A small contrastive audio-text model, trained from scratch: encoder width 192, text encoder layers 8.
Rows from block 4 of the text encoder, named by matrix and row number. Each number is 128 + 24 x the weight over its row's rms, rounded and kept within 0 to 255. All counts start at 0. After the name is the row's rms in percent of the matrix's.
# fc2: MLP down (text_encoder.blocks.4.mlp.fc2.weight, 256x768), inputs 672-767
fc2.137 104 [135 118 120  96 132 144 115 149 143 165  92 133 179 123 101 139 123 163 160  91 143 150 135 150 118 150  97 128 141 152 115 151 134  85 135 144 138 169 158 155 143 109 120 135  71  84 157 195 123 139 134 133 129  86 116 122 121 119 149 120 147 124  66  97  94 170 148 106 107  93 156 117 151 109  82 103 145 137 129 145 148 115 151 103 126 139 131 139 122 121  84 176 142 107  94 153]
fc2.138 092 [174 113 134 132  91 135 110 108 142 119 164 135 117 105 109 118 188  80 106 130 127 145 153  71 143 164 126 161 128  94 143 134  85  94 159 104 107  91  91 104 152 111 136 105 132 140 127 167 100 134 122 155 140 113  83 119 126 134 152 124 119 129 105 110 133 128 156 101 139 128 127 103 130 146 119 125 128 142 129 132 155 104 134 116 128 120 152 156 171 118 152 122 109 124 110 115]
fc2.139 094 [142 127  92 160 127 105 142 126 109 150 131 164 111 156 121 126 145 124  82 121 142 120 157 117  84 146 124  89 162 177 100 117 122 118 110  75 151 112 102  81 161 105  77 125 179 112  95 132 121 166 146 122 144 147 104  95 140 144 101 174 126 154 124 134 135 145 121 145 142 102 125 124 106  89 132  76 129 130 143  92 130  99 112 192 121 111 140 138 128 123 149 141 110 128  93 138]
fc2.140 101 [104 141 116 132 161 146 128  88 106 112 126 125 109 142  88 162  97 117 110 144 100 126 136 165 160 116 152 141 108 143 115 103 103 106 124 153 180 144  97  99 143 101  99  98 164 102 125  89 155  71 136 120 149 112 105  80 112 147 132  93 128 130  84 122 119 116 109 143 100 146 165 147 118 106 123 126 146 169 140  89 144 131 144 161 159 126 143 107 159 111 153 116 129  84 113 122]
fc2.141 098 [150  72 169  98 116 116 124 151 145 116 110  99 160 133 112 154 131 167 171  89 161 155 132 147 162 135 117 140 149 130 100 115 132 137 139 126 160 102 108  88 163 133  87 141 103 131 158 124 100 134 152 134 104 129 157 102 122 123 183 104 150 131 169 146 159 110 133 121 167 105 130 123 101 135 113 128 190  80 148 166 138 110 112 186 162 120 151 165 120  97  84  98 114  76 112 155]
fc2.142 099 [164 134 114 125 118  99 125 156 131  94 123 127 138 158  98 130 134 166 156 134 144 136 183 133 120 169 135 170 143 102 113 168 139  93 138 145  86 117 105 130 118 107  83  91 145 118  98 108 129 129 119 116 113 135 132  87 121 161 160  90 127 157  95 129 104 163  98 108 157 141 109  97  83 120 153 132 141 142 120 142 105 125 117 161  97 127 161  71 144 121 130 121 110 125 166 140]
fc2.143 098 [105 115 110 169  87 161 136 126 155 174 134 146 120 127 147 140  74 160 122 145 151 115 157 153 118 151 166 131 127 117 113 123 162 118 125 112 123 118 100 136 115 178 140 138 143 164 110 159 131  84 143 164 165 156 158 150 129 148 111 118 118 133 152 140 122 111 100 150 115 138  98 144 153 121 108 150 123 122 129 166 110 115 143 137 120 152 111 108 149 152 121 153 157 113  98 143]
fc2.144 105 [ 96 109 145 140 161 121 145 140  92 136 157 115 107 127 159 114 107 144 123 154 102 126 137 134  92 112 138 141 122 159  92 149 130 161 158 119 135 136 109 168 171 164 149  93 156 126 160 133 109 143 119 129 135 127  93 155 100 157  78 128 136 146  92 102 131 137 136  88 128 134 107 153 114 135 124 153 102 161 163 115 117 110 118  75 129 134 110 127 108  94  93 132 126 152  88 131]
fc2.145 094 [ 95 146 129 133  92 121 140 135 132 146 125 177 107 149 114 126 122 145 107  94  88 133 165 171 121 130 125 132 128 117  85 158 113 154 125 109 166 132 128 147 108 110 133 140 167 126 103 146 144 113  99  99 128 136 114 138 139 112 123 168 144 109 146  86 151  90 104 177 127 135 125 164 113  90 101 176 156 102 103  94 123 102 130 110 136 129 118 173 128 103 140  97 116 110  96  96]
fc2.146 098 [ 90 117 106 130 144 102 120 137 132 150 103 171 148 136 114 144 116 128 129 105 112 152 121  80 137 161 138 152  96 139 128 134 114  98 158 159 150 126 133 124 155 124  92 134 108 161 120 118 111 129 114 151  76 128 118 121 105 114  93 178 139  99  93 119 163 138 124 133 147  85 148  97 130 141 153 178 150  87 160 129 141 135 103 111 123 141 107 157 144 126 102 110  98 146 159 138]
fc2.147 116 [ 90 134 133 126 141 145 109 182 152  99  84 110 114 116 128 106  90 105 138 158 117  99 140  98 156  84 143 124  99 142 173 137 161 129 156 142 118  64 109 139 152 142 169 110  65 137 103 152 159 189 121 122 163 162  98 112  98 108 106 123 147 117 166 106 114 160 124  99 154 121 104 149 141 145 139 141 115 111 176 117 130 157  86 137 161 102 142 155 163 109  98 111 149 166 120 138]
fc2.148 107 [104 102 191 141 118 131 123 127 148 111 133 153 181 194 146 132 139 161 158  93 101  96 112 143 124 157 134 126 154 144  53  81 160 134 110 123  91 172 134 121  82 125  80 158 169 139 137 115 147  77 141 105 129 132 149 156 144 112  88 137 189  94 153 125 134 135 139 148 153 134 112 136 142 132 117 176 166 115 157 114 133 126 115 190 138  93 150 150 105 102 157 139  94 119 166  95]
fc2.149 101 [ 91  88 157 159 134 125 112 120  76 148 113 131 147 118 156 145 117 100 143 158  65 138 140 144 108 151 118 127 140 147 126 118  88 106 111 123 118 171 143 154 100 134 158 113 153 174 155  92 137 168 118 144 130 103 125 141 122 104 125 123 140  89 186  90 161 148 122  92 145 127 117 112 145 178 129 127  92 154 127 128 157 145 145  84 141 122 165 117 102 123 121 136 164  92 140 102]
fc2.150 094 [139 107 133 111 153  86 104 161 151 132  83 125 105 147  99 120 109 111 145 140 154 129  98 142 103 149 127 187 141 142  99 104 129 146 114 153 180 181 101 138 129 116 146 134 113  96  97 131 133 206  96 141 161 107 142  81  94 110 153 125 111 119 127  86 113 150 115 168 145 161 151 137 137 103 138 108 163 124 141 148 156 158 151 123 130 123 127 130 154  97 130  91 127 134 114 115]
fc2.151 111 [111 114 146 146 108  95 109 105 148 121 130 156 113 154 147 101  99 121 135 141 115 189 133 142 133 153 165 132 162 147 117 122 112 102 125 170 155 185 150 140 150 135 135 138 150 118 145  82  98  86  80 106 102 135 135 119  98 102 138 106 121 126 147  85 120 136 130 112 151 124 115 143 132 143 103 162 180  75 132  84 162 132 150 107 116 170 102 110 142 138 123 118  93 138 138 136]
fc2.152 102 [124 144 164 132 165 137 120 124 117 115 101 117 148 156 182 116 123  95 147 160 131 105 156 115  92 130 166 157 134 111 118 137 135 114  91 110  92 139 110 110 123  65 152 119 156 164  99  78 150 160 156 115 172 119 161 126 167 104 133 129 170 147 112 150 178 123 103 158 132 105 134 113 122 110  98 166 142 128  97 166 100 148 166 156 170 157 134  99 112 129 130 114 148 112 107  89]